{
  "arch": "nf_resnet",
  "dataset": "pixel-art sprites of 400 made-up characters on tiled backdrops",
  "image_size": 32,
  "kernel_size": 3,
  "init": "trunc_normal_002",
  "optimizer": "adamw",
  "learning_rate": 0.002,
  "beta2": 0.98,
  "eps": 1e-08,
  "max_grad_norm": 3.0,
  "max_steps": 14300,
  "batch_size": 64,
  "epochs": 4.6,
  "weight_decay": 0.1
}
Rows from block 3 of a small multi-label image tagger, named by matrix and row number. Rows with one number belong to one channel. Each number is 128 + 24 x the weight over its row's rms, rounded and kept within 0 to 255. All counts start at 0. After the name is the row's rms in percent of the matrix's.
After each channel's rows are labels from the 100 images, of 14976, where the channel reaches its highest value: "responds to" is what is common among them; "colour at peak" is the nearest of a few named colours to the mean colour under the peak. Only what is clearly more common there than usual is listed. The data: pixel-art sprites of 400 made-up characters on tiled backdrops. In brackets: how many of the 100, against the usual share in percent.
# convs0: first 3x3 conv (model.blocks.3.convs.0.weight, 96x96x3x3, standardized in use, each kernel summed), inputs 64-95
# convs1: second 3x3 conv (model.blocks.3.convs.1.weight, 96x96x3x3, standardized in use, transposed, each kernel summed), outputs 64-95

convs0.44 104 [118 153  95 142 153 176 130 152 125 177 177 137 139  93 114 146 153 138 145 149 147 172 152 126 143 126 140 124 184 112 153 119]
convs1.44 104 [101 146 161  88 156 109  92 121 119 127 126 117  83 149 117 127 104 100 149  99 118  82 118  94 141 112 139 135  88 161 138 127]
responds to: orange (100 vs 8.3)
colour at peak: green (25 vs 3.9)

convs0.8 110 [127 131 112 165 152 181 150 138 148 165 158 146 164 105 118 139 148 141 138 131 159 175 166 151 136 138 154 141 167 145 154 128]
convs1.8 105 [ 99 132 152  98 156 107 109 114 120 121 186 132 134 150 130  92 101 131 140 103 106  48 142 129 130 135 141 125  99 165 133 118]
responds to: red (95 vs 8.5)
colour at peak: white (42 vs 5.9)

convs0.46 093 [ 71 141 123 150 128 149 155 102 150 136 154 159 180  99  88 127 141 148 150 144 111 164 149 119 123 124 154 139 157 130 148  78]
convs1.46 090 [113 169 154 121 122 123 146 114 112 138 185 147 154 129 126 161 129 132 148  82 137 109 133 142 108 122 133 137 122 157 127  96]
responds to: red (100 vs 8.5)
colour at peak: white (35 vs 5.9)

convs0.57 109 [ 93 140 101 200 141 169 141 127 123 169 151 146 160  81 104 137 153 141 139 144 136 164 154 126 136 124 156 117 158 116 132  94]
convs1.57 097 [126 113 154  93 151 118  82 122 121 128 124 106  99 156 128 114  80 136 153 112 147  76 116 126 122 118 132 135 107  97  78 122]
responds to: orange (90 vs 8.3)
colour at peak: black (55 vs 24.1); brown (39 vs 17.4)

convs0.66 098 [ 91 126 106 164 168 126 137 141 151 119 137 149 168 128 107 166 137 106 142 159  94 133 160 130 154 109 129 130 157 140 174  90]
convs1.66 107 [129 151 173 162 163 119 163 116 127 153 135 169 185 122  96 116 110 155 124  97 156 112 123 131 139 151 106 140 128 152 111 136]
responds to: red (96 vs 8.5); large (65 vs 39.4)
colour at peak: cyan (28 vs 2)

convs0.43 090 [138 158  98 156 148 185 151 151 111 151 154 147 133 111  90 138 150 141 145 168 167 165 174 140 130 134 169 128 163 102 148 132]
convs1.43 091 [184 152 136  78 140 119 116 134 139 130 160 143 102 143 128 187  98 125 121 110 157  81 152 140 116 142 144 161  98 186  92 148]
responds to: green (86 vs 8.4)
colour at peak: black (68 vs 24.1)

convs0.42 107 [146 124  96 141 116 166 152 149 108 141 147 130 132 110 124 134 159 121 154  93 183 163 126 158 128 159 174 148 164  97 160 150]
convs1.42 094 [115 139 133 105 155 111 132 121 126 120  97 130 130 146 105 167 119 127 109  95 166  67 141 124 146 122 140 147  91 147 105 149]
responds to: green (99 vs 8.4)
colour at peak: brown (38 vs 17.4)

convs0.31 081 [123 108 136 158 122 173 155 131 124 165 151 146 136 108 118  97 146 109 132 135 122 176 153 121 119 136 141 117 167 109 126 126]
convs1.31 086 [115 143 137  96 158 170 104 135 145 144 107 144 129 163 155  93 136 125 153  81 139  78 144 107 101 125 184 101  88 163 129 106]
responds to: red (91 vs 8.5); large (66 vs 39.4)
colour at peak: pink (45 vs 19.1)

convs0.26 088 [131  16 132 143 151 127 140  12 133 142 130  74 137 126 120 143 128 121 146 141 131 134 161 145 149 125 154 139 134 132 130 139]
convs1.26 102 [114  97 132 147 112 192 153  80 133 196 129 147 148 113 124 129 145 120 127  94 120 164 124 106 128 112 111 144 179 144 122 133]
responds to: large (93 vs 39.4); white (69 vs 8)
colour at peak: black (94 vs 24.1)

convs0.90 096 [108 124 115 153 139 170 135  96 102 150 136 138 137  92 120 136 135 134 145 146 123 165 166 112 153 116 141 123 156 101 125 133]
convs1.90 092 [115 144 164  98 139  95 115 136 166 124 127 115  91 140 107  93 126  98 127  88 120  77 120 115 123 112 142 135 100 152 146 120]
responds to: orange (100 vs 8.3)
colour at peak: black (76 vs 24.1)

convs0.5 063 [ 90  83  86 158  87 136 147  74 137 129 125 130 140  84 114 110 116  96 142 133 101 144 131 127 116 136 127 114 153 124 110  97]
convs1.5 079 [112 131 134 114 140 143 143 115 126 140 124 146 157 130 109 160 126 114 106  96 171  92 126 113 163 121 131 151 102  99 139  97]
responds to: white (33 vs 8)
colour at peak: white (99 vs 5.9)

convs0.18 111 [154  55 121 145 132 143 131  40 114 137 150 110 129 144 132 172 121 129 175 153 146 151 178 130 126 119 140 130 140 108  98 162]
convs1.18 130 [117  82 147 165 139 143 137  89 130 207 130 108 130 135 141 139 139 132 128  86 128 129 139 109 120 117 135 122 115 156 149 112]
responds to: large (95 vs 39.4); white (56 vs 8); black (41 vs 8.5)
colour at peak: black (97 vs 24.1)

convs0.74 096 [ 98  40 126 142 148 142 175  50 157 139 151  97 171  93 132 111 116 141 132 149 152 145 135 155 164 140 155 140 143 153 112  95]
convs1.74 100 [122  98 137 149 144 141 170  97 136 176 125 108 155  80 126 125 131 126 132 141 130 135 118 138 110 120 112 145 124 177  98 127]
responds to: white (77 vs 8)
colour at peak: black (92 vs 24.1)